config.yaml
arch: "unet"
model: "image super-resolution model"
dataset: "rendered rooms with furniture"
train_examples: 36250
image_size: 32
crop_scale_min: 1
horizontal_flip: false
translate: 0.12
color_jitter: 0.1
task: "super_resolution"
loss: "charbonnier"
scale: 4
norm: "groupnorm"
hidden_act: "leaky_relu"
weight_standardization: false
widths: [96, 192, 384]
blocks_per_level: 2
block: "basic"
attention: true
upsampling: "transposed_conv"
init: "trunc_normal_002"
residual_init: "none"
optimizer: "muon"
muon_scale: "original"
learning_rate: 0.013
momentum: 0.9
nesterov: true
orthogonalizer: "polar_express"
adamw_lr_other_params: 0.0026
max_grad_norm: 0.5
cautious_weight_decay: true
max_steps: 9100
batch_size: 128
epochs: 32.1
lr_schedule: "linear"
final_lr_fraction: 0.1
warmup_steps: 450
weight_decay: 0.06
adamw_weight_decay_other_params: 0
Rows from block 8 of a small image super-resolution model, named by matrix and row number. Each number is 128 + 24 x the weight over its row's rms, rounded and kept within 0 to 255. All counts start at 0. Numbers have three digits each.
After each channel's rows are labels from the 100 images, of 14976, where the channel reaches its highest value: "place" is the part of the image that holds the peak. Only what is clearly more common there than usual is listed. The data: rendered rooms with furniture. In brackets: how many of the 100, against the usual share in percent.
# convs0: first 3x3 conv (model.decb.0.0.convs.0.weight, 192x384x3x3, each kernel summed), inputs 128-255

convs0.187:139139136141080107119072078056124107112121105106126091092122135098156133078131141117123141135074114120104118143118068094105141089104189098079103099098092121100112129115106118131111131092122112156126147109135121125149121172135146143128151129128141084132125130129135157141117111135124161117135120132128135145141139117099169124138129135114137151142130130128154120111141125145137150115156
place: bottom centre (29 vs 11.7)

convs0.106:098155144114189108112114082099144149120185042186126126124144152135113141093129154137159125127089142164137094130097111129141117084117143131158104113114125154105108061141089170130181089155109127120136138136156109134113099111155070119117070113148154125120095125105096096116179130086113172139161155137109139142143108117160155119099126172121102142123119103151160158097113112168109159139148
place: centre (42 vs 14.1)

convs0.25:109091085033141096151126118111130150125081112137087148118125126150124154118098170155117089124114120116130140132111128159144100145151121100059129080127167103105145128095116090106153132122166131146137150111141158134127130131134128135122155100114118099150116138165151143122115134101130119130096119155129153130114125126072146156129110120130144128131145140134103165129135147135139102119100
place: middle left (28 vs 11.7)

convs0.70:130098112080106132113169133172148128149102172140133139134141104105071099138108164142145170146126094114095200160088107130147182103130123088170160140132099095087145124140063139094142121077116098131075143110122126155147106089146123148131144133115117160109126136143120119110113125128083160180091137107102132141095150091104132123103145153123118099144140114143117113115132103112125145144136
place: centre (36 vs 14.1)

convs0.119:175100139089079084182119182108109124111063148138142096136140170081094137130137104193090112081136140127138163138142113146149119092131133143175092096097167119094080227123158113097161110145150122120145148168111135112111131131114180117126106133159135147122168168094131087157139131172117193116118120113136136115135123134138152142129178127081127111105090118129092132137106126129099106141151
place: centre (42 vs 14.1)

convs0.101:101143118130150128162152104134090122102134114080079109137127107114111092130151102131138116106109110082151127076104120099116134132114139131096164113116108098089166163085148136118139114133123129102138148122135093138113110127151107143112130142132130082107142133163134106142132135112168104127135124094127102167133142117159099128152124140103091120092117088116092152105132099101168170145125
place: bottom centre (58 vs 11.7)

convs0.51:131117141096111130152147122104134125164114136142112139153132135151147129126142118173138163103105113114138120125134095116136150137119145115152132123160080123129140164121112130138149110132135119149132159141107144150172104133144123193107113136169145117130163007090161168117119138110161117132093119121133097152126119135156133126109139141106138101126116108095162100136149122111120108209138
place: middle right (35 vs 11.7)

convs0.62:057151085135094112125128132128131133093132097148133121121131144071155138102101161156145094105114128136162170146105099110169162097086160074096096173120132134120110104114069143142127109071130106123097144147122129141153118145162116137151143127138113123158156139146129132096111116121148116136118138128125146069090127161105133108120130142147091152147119133105138162157100111162152114151123
place: top centre (57 vs 11.7); top left (32 vs 9.8)

convs0.88:094110115123101196103154154125152149085139148100133103125109104135133117146095082136063142097146127081142107089099156131143118103113139135111091124101115094153098102125118101106125133110116135116157130122116143128104148144140113154134147124111106114125142107119129099111125106124122138099119113150116121148114121107128127140142119118126113124110137167101154151118119139103149151113133
place: middle right (47 vs 11.7); middle left (38 vs 11.7)

convs0.32:162137150095136128126113167122091165104135102108095188109105122122089115129111140130140116104115144117134126073131093094107139094101189083104075157150145098097087076122118090121098110155096102127118108116135123120122136139100134099137139143142114128125153144103123129126119131109080166115121117149125127138130112137126112119095144159128119107141141140117119129100122152090137151107118
place: middle left (37 vs 11.7)

convs0.23:142138114139153149147121134132154151136160129150127115149127120125112095132102104115160129145154102142109136171145159119189152174152142160148131161143157124151127136140132065154149156091147154174117134131099158132141127114118127115149132125106124146141114113152140094097109111097123103123125136120135131109133105115143136076097104108106070145128121120115135097111088158110107121123101
place: top centre (38 vs 11.7)

convs0.120:197119108122136126111093074110090145151113119097151131132109128131092117120164140126074171165127127119150094137165120160111072078124134132125096124138138081093181133191115133112175111113117074135132086129122124109134124126104160118145104136123146104141124112125132155137109115150107162116160118111091114127134124115122131145108168116113132154129135133117140156140137116135114090123113
place: bottom centre (37 vs 11.7)

convs0.48:145100081175151150117121092131131114120131112095125103118156165121131081145089055124086125105085129153112125083152127157101144132128083124089146099150061099182105122098118136107097164193156114136150148114123138126123123114103106118115113144164123146111132137097138164146144117104129169127142121126116124109135098133123120140127120150101115126119144150132117128126158125148138132143113
place: bottom right (40 vs 9.8)

convs0.96:128169129141156161125142120134109108088129121067171139108180116090145158107129120143155117147096100106163127085149077133133125116106146134139115126142101135108154132088185144092100170178135108150114139128149163140119158071119147167110145112115151168124138109149113112126157117107152129146107149110107142106144125139131110146137129133151136122114123146146139123137151117112160126105144
place: top centre (34 vs 11.7)

convs0.94:148070085136104105150111116101119125088070120119113137084150183118176099113102087167075073070151131128150120095121133112115134139168121092070112109173133116111149152117196111128122126151121059110162118129126122136150117125154109120170142119153094138127104183165120139099133114129136137130104122137155165122135134148127113108146110156128131132133131119120141111092163127128156111122129
place: bottom right (32 vs 9.8)

convs0.11:105101133108107168142140150107131105085113144161101151155127153153131075127107123110097104147115098119130167190120138146143153115136085104145145090133095083142160146114114110139184140141133076140090122148123165121107149121139130152117103161136141137127142148118154167119117108141128133113145126132108151128156135132146109151117093155135107097147142109139144149149104101188109121119077
place: middle left (41 vs 11.7)

convs0.149:130131110119144097097136158139141111123195169128135098118108123112157146126139136165183156146132123110127130079130107134126117081145160150165147132143113168095146077084106128137112108122109101121153151140148123122128122151108135125133112139115097153111128156131116115092115112134150140124121092117125131117144093126126124150143095108138132117117189158108138139109125146136092082158111
place: middle left (40 vs 11.7)

convs0.93:123119147147125097105098153161149114152119108114115107127113145145122103135162133135111143122126149121132111114148145140137180186122114125103133120146096104116161184127189146109135160144139086123161131149149116142104134112145116047142092144152144157067121132142143102131167108129104119164141150117083134152117121152111127125113129162149120138125131151106093117114121109128135109117133
place: middle right (28 vs 11.7)

convs0.179:141160149134149160143141148113099143096141096142124084128134129130144110169155134129114106080139092116133111086163191144104104147151139121141117112161106110163156103098123141142117134157151161113132117148126117121112101132096137105097156092097125085103123159154104142131135122151152117124119110162125122127119125091121094120134088143132153131115103153121125050127142128113150091131121
place: middle left (28 vs 11.7)

convs0.79:122114145099108160120125120085105117112000158138147130120145152101118122132097085124119083166156136130164147150137090120099130102088104129119095144149139129134117106106082105129132165126187123161152092168154119149166120130150107142155101167165130128105138123083100128135158137133144130137140138139150173100167089156152161115112184122125122113130126102130115136131126135122149124178133
place: middle right (34 vs 11.7)

convs0.132:111176105139130159136133065130133115083133086147112124130148153119119169150107120129138144125165115148173120128129174135112133127119129114139128105120156122170133120114157119176135164045153153121141139105125112063110121137120149160153171143079137077125127113139095127122131162165115119098076144155140135134138114108063103119146120113080138139129090144138091081121162112110132103103135
place: middle left (29 vs 11.7)

convs0.18:078095154099117090149121161087121144151132106134175163137120122157119089119097112135086114150139116174151149172137118114126103115127141117095120163135147095157112142134124132115145149131081109107124162118144120104137099118108119122111104131115079199123120146148122119123132094139124107137164142115146110118145116147127114135155117118180157108104154141155118147128135133115105107124134
place: top centre (34 vs 11.7); top right (29 vs 9.8)

convs0.154:101153142160111135120144154100102176105122174111143099132152128118106134093122110178138119106125104112156067093117127111068139079080114091126117076089144123125128130071165135124095169129128130173155150151102136125146072132107120132105150130141108156133150121165121148156168148095173150120126150130147132126138109127160148106145129141152144141132138127134116127154134101126180143151123
place: centre (50 vs 14.1)

convs0.37:140101074134084085116115179145138155129103130078112100112078118115108114129105096134139120138127145120114100157143149166150100087100130124138136134127128125102162092128195135115157122109095159155110147132126150090137106103116086124148144131118114100121142110127133153129098116148105151130108091117119107099119090113104101107095148101125135126123138126135136128142152157147149131104132
place: middle right (39 vs 11.7)

convs0.114:149101112142163127094152087096111109156159157073123179081125124149124082119127141145108073080085126132139134150104125086119116154100197128123122164133126079150103051148121171116146120131095148112148156127120086121134104123135125136149144140116135067138135112126135120121155119137142134128144170137130134117113100120120115097136147140133108127116134138138125081111100114137121123112110
place: bottom centre (33 vs 11.7)

convs0.139:090150109148138168114144109107086157116114079155125101075127111138111129161149079135124117097173130133115146093147133157099171130151096070120101123184168108140218096115114137154177136140110109121158096127139136120103109135117131134139138133129142127134112127190136159151099109121124133146132101115133109100124141176124117134142115122128148105116124146116110102129147129124116108097131
place: bottom centre (47 vs 11.7)

convs0.141:091067154109073077141100143108125129143030139090088180130132148135113139114121180122148114090121113037096129138116107134136115124094153122117108131112128136108125117127125135114162128177109150134136127128132160144114113124132133119155141150142136170141131107153129097130146145168105119143165132133140157132121125107129144112094106152139123115117131158122138168127121147136132140122134
place: middle left (45 vs 11.7)

convs0.166:150142107151116184115135155091109143116100186120139134199134154124141111099163119087099110162124146095137094118110115124148116151105116118155104117147169089174116107077052081140093138132154127107154160160126110149127137111096132115135128128138134135126141117115143140133136127133115145159115129128123141126123102107132175100113176153120099140141095135118113109107107125130128112124115
place: middle left (31 vs 11.7)

convs0.163:096094129087125088121121173162145161134114152127087133134103106117140140118138127122140182129145132125108126107153150128115103155101108092183147108149142161121143173121094115125133106085134131131144142106182144137124141152133138143123126137151139101140152129111145108149129148124115101132154143133137117158109106120141161129143130095139161124125101128120109130124117128116132124125133
place: bottom centre (30 vs 11.7)

convs0.121:112122141142094147146119144132123150128143130105136108122136148084100098124081170078137111186159155149128108125176162151155107089099122099125083111170140130126136035104090135124109131153141125135117148115139133107128158129125157129120145124111137112132122105085135095158135156145117151137131127142117131153122120127120131131112123125127143125126123129138153082103103132137144135112117
place: middle right (31 vs 11.7)

convs0.171:145171123067099157185088148130133137129223139098159087113101142134124094116146160122139162135122121136128121106171142097110132134134133103101106088154121111137102085128136152110048113137127130117130099149137123166139138142122130109125129127135106080135144139174145159136135145114087146137126097144136111095131144121121134135124140117130115110144145156139116138107135152170138106123141
place: centre (62 vs 14.1)

convs0.122:115143068116168165124139100119130094128138150099097172168110101156164124102144133141118116106114102143127111137147126128102141098124110106123168143085122098100096132112136105127108136093134112141138102083123120146127113108135087168123121127138094133118124092111135120149148135109115146112097140103147112114152132119102110134113131137132127143122108158123150187137168120141135129115113
place: top centre (28 vs 11.7)

convs0.169:003169142125179103145126089114119113179104135131103119145115130132126118170107144151111133137083110120113090114101120162124168128108190125142136091151144152117152070105093124138164136080180132135122158128110140136118155123147096151137152133115121036127113115117133109132137130111111125133075121139138119124142133148081147121121147127114125118145111115112114117133123142122126133097118
place: centre (42 vs 14.1)

convs0.110:151123135165124105105114090157134206135088092149117053091143131148120145106126122146107112125172110150157136124138092150160131124133143094082120123115172138160139132099156124102136095127124128100158119120095128117144104112128159141084107109095151185073121143123127141126130138110145111117124136097137154126107160148143115133165129155148147119155131131116104123124133126117116139141124
place: top centre (65 vs 11.7); top left (25 vs 9.8)

convs0.103:168094137150147100126101145146137098143148136136118164131098134110138142124139142122155141115163127144125123195110130117107135125127114108130156101126114101101094177162118093107140112091113135151138163164109123116109103094116107167165119164107122156103157109109125136135139144146118114072119097135164138083140107109117143110133159109076109141160134128130173139131135124160121106148135
place: top centre (32 vs 11.7)

convs0.65:129132110122118095142122096158121126103076156080162121082128137132144138167105103144113151133166133131130118104130090147124135113100119118076131151187104148161144108097120119133076142116097113149106121134116144145127120119133123109172169142120125125132127097152132114141156118130124139111113112130135127129144147151070127120131096127160155119131105120138122131165133120115151113108155
place: bottom right (32 vs 9.8); bottom left (27 vs 9.8)

convs0.131:054124150169137111118107101126184164124171149157163088085119109097155119139177122123107148176143136154117067119124137132126145108092154112140105109123155144165152102126081164119114123083102154117095119127131122156123130151144130155094149113096138140123145081154142130131103164102090130131087160133154129157114135169098085096144143151158108115138150150116104121140126109146090148125145
place: centre (34 vs 14.1)

convs0.19:130108170103120168186117185131135110121144132095113110164124134133143139104118100145098100115126118131146203161162124102138106139156114154110130100124140105104117157108128089149147089138152105144132132165124108132110127125133100128147080112119115172112135167119097135132131132155134107132151126146124122109130099116116132130125057118138150108110127138109153090125150122110143087149126
place: middle left (35 vs 11.7)

convs0.177:098130125139149112166156120100171123095042156142119107108156107110159105153127103107122116164110087141138122099176099129150126128105141147138109116169159107129124069127051079151130122162081102126132170145113123123134148092150138124114155129121103086141083114141154116139162103154156149115135107137123125128131131121112128137138163115127137163137109125131160100126140120118150142099103
place: bottom right (49 vs 9.8)

convs0.145:099119163137148152108108145145126136119153081142101123121141078129169136141152120136125146122148124140128164161114149164130118105129126126127132120151083117119133057154109104135081115098109148119093118120108119141130129110147108155095132111137128131115142106120133107171044121117088128127096119061098151146117103142082113106113105104124121115136109161121163115125135114142124136076125
place: centre (40 vs 14.1)

convs0.165:149152141132120112127166133175127138101071145164094135130114106108132127115136172132143134153126113138150144146142157143173127154102094092121078143089163178093141121160116127072124087131096136127144095126106111119134118126138143123147140135119122102107093104105136111147124136116121133109140135117137092089106127139156159102116171107126098134136127164119147179137144127141159105163139
place: centre (34 vs 14.1)

convs0.161:069187103058163048156133161106128142143100122165138125112132141120113142118105145131122134137148160130071128107109112147119114111124129088131099151105103114126086079077089095123128130136131124131104152124140151138122113176110129145136126120161112149154109106118150138109108133158147119095117134125127118145122152137156159134145135111162133117120109105134150148146125126115113140111135
place: bottom centre (49 vs 11.7)

convs0.174:123161170046132135098104109131099151106165111127116116089107081113139132125163123149123119163077116143088154160121112126155143150140150176064143138108121110152113115197102104081108083155121098137131125134137125133109106112129124116109089099127149115118133120131117098126142135138135130111139138138127140124134117111107136119129147120110127157122121145122156183092136128119094122149131
place: bottom centre (51 vs 11.7)

convs0.7:128138132103145166144111091116118129101099119119179086111143129108120120083149088165078160112129121119237124131135098107112145116097125104146107131136130061121141098162142102121135154105143057146150145141112110130160122131150150110155118146122098139139125156130112144129124160126125114111118140119098120102089124116137150131134122149164109149094163147111169160123109141121141130141153
place: bottom left (25 vs 9.8)

convs0.76:141126126126129136152139124127125141102111148130099109151148120167148113117116155124116126148117132125173144095166149098156131138122111103118134123117127133088123107142148112098162112111171154124144150138114114123112104171163171179106120095139147101138161080084104184176147098100137151110166185115117181118143143132129119116142133149082121099135095112116137115117123136099090121131135
place: middle right (30 vs 11.7)

convs0.4:093144136133127097156139178159106122145156107102122172114127168129128134156165080110109128145155108102118102090142054099152125100133134124151120126123212141165081095117100080134132132171135130121097118128115112126143123098129158160126143112068118172132153125112122112118068076148143106123121129106166111116118112121087109121129127069123136099125130128136120094108125160145111124104124
place: bottom right (27 vs 9.8)

convs0.12:146137107100105105175099080101162141110166100100119087098131163163119134136107170132091123104093128157165117108132164158144127109063138084095104108132113160101168155168109153135127088163131137175111111123102112128120108126091111117102153118125133101118117109083110131131113133127100162109109141122118134143123144134118141108142124125130136125136114113086137101147146123126130119151122
place: bottom right (29 vs 9.8)

convs0.184:137144112116085148090130094162094122106155152126126174163111125161125145142122145148119103120148107097117137114143149132109119125141145134103101115123142098131095131156111061148122150158161085178085146132146141138167131125113149108112114119145075127142147112106125161119124128165148120110112134118093145101145124141067096147131111102149119159124156127151146178104117146126128104097126
place: centre (33 vs 14.1); middle left (32 vs 11.7)

convs0.56:194129150109177122124153047102134101120171081105098151126161152144144119076138172137131121171199097123134127105104110145141069098113122128105095117093107149132114058205133125135093107156106098136095098145102114127110155158141135147121159143127126039173109147147129124128121113140119138123143129127116144130127132134097129106130108094142121144142153129133143140119125114149118131105121
place: bottom right (29 vs 9.8)

convs0.116:129093143068160125130131112117140147154115089088154099108134093124107109129181105152134133147175116132143142114164098149128140123115089105131111144092148144176182063110095105139094154126124117124126120125145133126126112131115090134158141106140135102130149128132144121101147117089095123162157148117157157147120167148138164120150138128097127115145131135130131142111105120133108135142137
place: top left (32 vs 9.8); top centre (29 vs 11.7)

convs0.160:132124147107140114089086126153125071145142147127098159122148117141119135099072097118115109144160117168115212208154160119140153208152140126162106178118158112116109140148111117130119145093133101154123138138163129102084117113128088129096097140088163165115095121112116108124084139139110109114136102136135158128059111141110137102142120113118099122122149158123148126100161176117109118114099
place: centre (44 vs 14.1)

convs0.77:071074111123162089115142033087095125110237121110182065119112188166148118073106123149127108100107154110142149141088118125145118134120090138097123104129121080114116154105154131072128122115112097127132135121136151123132142119143118114130143125144115126109139137149111118144145141133127098113116142146123137121134144129127132132120138118124146141100116118141110138127125122134145129122116
place: centre (36 vs 14.1)

convs0.36:108122179114099111131133117118102101098118142119119086175119103132143123060128157126137154120108143077091150162172137152099160094085115146105152106086115137083090140094201086131099117142124127120170108150140108131137152157112141095151133118120094108174145162157123138121130159118108077124089130090140125104143171138107085140150104129127108113122139169124088103136150127143153123117102
place: bottom right (31 vs 9.8)

convs0.186:162084112089156095159152171102119120149079113109123142093114125126109139132139113133090120117094125110111131090133104115125121094108111126147114088084148108119130157118161104104139177146121063101133132118106131149174153111122155126091137114134087155128128136155134137140148119105152123115136137134115114096136127140146137159126139132155136129119131151120130140123136125132208096150137
place: bottom right (41 vs 9.8); bottom left (27 vs 9.8)

convs0.58:138146119159125118136112129119105152152095105203151096092154192106118119070187098171119160112133107134124096093123104174135102150128121152110082133142245141093165032097076130136168177139117176138124144133119153138117132135121137139096131156124113107103129126114150118142130128150111125130121137139130126114126124117096114147111155137098128139144135118116146089105131094124142084111100
place: bottom centre (41 vs 11.7)

convs0.138:082088118045118095097114186110106094128074134118098124144120113154139122140148093166077118137123124134134134133089103183147131137144084114107152118105117138155109078100091154083174146115136088190117111124128143131129112138147149133117102149111106135111143109138145116152144113156153127131147128103097120112138123124113124115080137125147163158137143111138161133135120141115129112126122
place: middle right (40 vs 11.7); centre (32 vs 14.1)

convs0.183:106086137161051132116120095102154157119071144120138137102157160123121121129129130125131134111156100129096136135102121139146107143139112105095125124144096140123132013137067087115201137128099131118150119125117156147092128162148129143121157130137137000142143109135128160124154152140157115151140166152143102132108106142100114114133105113139099129147129130131129085108125156130131105136108
place: bottom centre (71 vs 11.7)

convs0.40:107134090114058120147139138127139140135087127183132115156122108114157131142109141120149150113175088110074155120127125133124125081127125108090128108140118140139136151094121153131077144081101152140146141145141117130114128113169135121158161123183158017129130162142123143157131133128127144136154132103082124127136148115156156112138111176103157135124131119148105117103104136143107111146148
place: bottom right (25 vs 9.8)

convs0.98:127120113150143045144129112093096142082102138145105139119154184161114121134113083167119111084161130148113111103179129141140161095119126111112145149111126110142151176086151113099143125122085090131119142126120127143124065132136146161136093144134124150135130113134116147109110144121146119133085117101135190140133150125133154092121108159130130138133162110117119138149130096111114101138135
place: middle right (29 vs 11.7); bottom right (28 vs 9.8)

convs0.85:151090132176134118118129106096078157170067098096106130147143114131123121088095182105162137122104153122144141116123128123142120126125094093136118135143109137112119125153124137104135155120060146128157148153089123159101137149136129102129105089131202157108117192122138141118103127122147134109108104101138174121106180158141155102094156123143140139136147128123119127104114093159142118115117
place: top centre (36 vs 11.7)

convs0.82:138201138154063187115134101146121164135167136119119094124116115159132133129146135111100087163097075126188203143151119140168103118097133130069113156136118098123133190121166138141120140084121111119112138137146145128149154126088127076118114117108132118099112158122125159151120111123129142116116107112142128128140090155112139144116129141131154090122140132115132119131139109129153123141114
place: top centre (52 vs 11.7); top right (44 vs 9.8)

convs0.78:160151152160172148128128124152136133091159137075187154122124137125099128119084188149153145156147132098149157164126139118101138152095107160198148096116152144137103096116111144112159089147105164114139157141176160121168113149123137138106122104112109121158128138127112151132140126128132157142156103116124121144103096140125129138100143134137136083116108142131119098178138089141126131125108
place: centre (48 vs 14.1)

convs0.155:156150143101151095137116124132134093151139124144112118132146110167094130139119104150117134157158124170154167156116169108117159185140131135137132176129102103107126139154131179105140138111157106114120123132102136089121128106120101110139094099147136169100080137084091120122109155107128117117142105106110084163130095131094161092114093161115159143146096122108127107161133104106091144109129
place: middle right (29 vs 11.7)

convs0.133:139141116151139155101089060128154141100054091137113140083148158103150124142100153103117114110130134143082108136092146125113131125134143119138079135168134152105163111142181137149112131176120102115135110140131155137116134123132144147142136116119144107102114114129126135126124139156136141091128134155118134162132137128110111127149113143135153108129146126116126110132124117118121098097116
place: bottom centre (37 vs 11.7)

convs0.189:105073175128104105160152114134123173084136116154126133130125157125118162121118085161114122153117127118165126123145089107160138120101152097158166119112163162070132125120121087118117144157139154156081193129100145103133151124129093149100169129149108112132143091143108129154129139135167136137102158136122159102115106105101066113151105134124158137128147136144158122122108141135123110102113
place: bottom right (25 vs 9.8)

convs0.16:141114148123167117096126194118109130153160123133158149077141133100146117141115114126120143134094098096135141119150131126131121040124106084127137111092145094126106101144154105120132128152157091142145142098129143134141173116125158086121167139120146113119154177148132111156110113118125166138147182149114130092130167124121142146103162123146096111149130155120131141120132115147169122151111
place: middle right (38 vs 11.7)

convs0.173:087164154136116120129115121165172139109130099137059080161120133137155145117155123127146143192135124105178138080133101181155134137164135149119108144139142145129137155097139113141122128164075095123109175093146158143141109107151142143127109136142129189123130092111098113162118118120163098131135135085106118114122113126160144134098114134160135106128151145148119160128121120109126168124178
place: bottom centre (49 vs 11.7); bottom left (32 vs 9.8)

convs0.10:090097123086146087088128151122139171184116076187109129155109161120101122108138107174148162114124136148141101097183139119108127112125126143148146113140141145071165153136118149135134122149142164094153143099126138117129123099126070113115110144096090160120154117137110127108108170086179121130131134129174120113101083124114104150115132117101135105139127143090110031136090115103126122098106
place: middle right (32 vs 11.7); centre (32 vs 14.1)

convs0.74:154171099108104151139136129103109111104110127063094114150126116130154114114172101165096121158107079116179121135148126161119112146133099146207116133125131117162148053115092146114150128133120122164107158159138161165116105124167135133116107119140093097122179155179145106155127120100140076143088150071121106101126132123121126117102116113130139129125120134156155143129142117145115125148128
place: top centre (39 vs 11.7)

convs0.97:096146078097101098152118086121103129094121137093116110108112133159184145123103080172093061104105139117114149148113086123134110133116109102089109138109136080094082180082140113115151114089117088135134133111132162110103113102115143170121151126143142099115153136109148141121159158131122129131130131139143171147107151139164152146142142150123151136113141139145166113139121129134116125138131
place: bottom right (30 vs 9.8); middle right (29 vs 11.7)

convs0.140:158131115159194145115150114110102150121122114134124147111119125095126125131125181113091112097141127122079068136122133124124091144118123128128117104114153099150131151120176189122150145140144129142137122105084110130071080143108144181135110141150161111083114011133128134114096130124079142109095160105091110152111097128150137074137150122132105107116114130112103138112113133145071111113124
place: centre (35 vs 14.1); middle left (30 vs 11.7)

convs0.43:154113127127153113104152126148142133148148111082132077124123125145133162127164126128111151134101096132122150080133160110112101113117158098134132135116116154134127111148096110096146145109099114167121144153135135122130151146106162148142179143156115095124105128144141142138155133156160143117147133158092142159133141112121116128149111151142133140114141145147140125133126144155131133117125
place: top centre (29 vs 11.7)

convs0.69:127108124147131149145155065147121116128188142071151111102128127130140126162141121087130092093120140126129132127160121092097114101147183127113090176171157109118131196156147153113131118156147141110118118116136119109149115132128146174110169134120119111113112094113131133164117134098120094129084147097131123150091124156085072121159137150122145082117148119122125135108118126097128166109140
place: bottom right (26 vs 9.8)

convs0.152:143109124146098146106099136108105114117194094094155120161131133111102104192147187106115085116145118098092122085110214145123124102101125116134146070138128121163141072121117080167138162137099183156113161120081128115115104150113116131120133128087124184112107128134122145136129129169099135098114141114181123125135146068118110136109095145058144126132117142147140112118124176148149132141113
place: middle left (36 vs 11.7)

convs0.39:071107132100128123131164132139124119144110205170138143140126132113144120172179101104116114164080125094147097120062072138123148130116099108114094146137127126137187111107118139082131093148098083146113140154132139161130139154143136108149131134158130141118127139116122134088130152119154135134131136147113114144162128104136121135109133146132127151121148165117157149132128122125165149129134
place: middle right (31 vs 11.7)

convs0.95:143145078086102093116149167147122142132133165137115097117137115123133108095133097138097138129135110146129107116131119141125101103151124132147130096134127121151098137150128162139155148074136086110110161127155124097187125095139152185148142119123091170171154167145128140154145117142133095121101109133114159086134126136155108095115177136130150127120139110134125134149122107136143119127125
place: centre (41 vs 14.1)

convs0.182:108091133053078169146108164156119118148000123100139099098115126112105129128092125154119095153143172131196165107099132126127144137133117115115117139086094121179078076107092150120120109120147117133124136124145127156125122099132150105125129143150146153113134151109138137122132122123142130092125131099143142109126125169168152124133133135156126113135153137151145104132122144134128132116134
place: top centre (47 vs 11.7)

convs0.31:150121041079159105099144117095112174115120099146111134070133148129139120151143114176098125047119144141106079095117104128140120143158121094124125124132102135138159126079143152159099101123147164092106133123122168080140132121136107157163137103119092148104138107165141155125128135151124119126111124142102098157115146126126161162138130127175149135118097077151101130136116122131130134106155
place: centre (55 vs 14.1)

convs0.66:131140130098127080177137140140106175181103186108142117075140143091100140106118107153154123122150177107107106131159145115134123120106118077140107134125124144128169129145128161111102129170132156120112114107141136107091124133095160138163109151095129091121133138120110060123125155123117113174139135147087159118128133066134146141128153141144125122141101137179120120082102117104136090117134
place: middle right (31 vs 11.7)

convs0.158:123124123132116107181135119118135141127055165132108097093134110175151122145116082129117122150126091126108149076064156150179098094122149131062108147123146169210143150094116112172058145109099099138125145137119142132128143107138117124117108163147102146136131145120123138138140187143171143147131140124139154139117146141131144095127137131143088141148142129142154098117116130148111134120140
place: middle left (30 vs 11.7)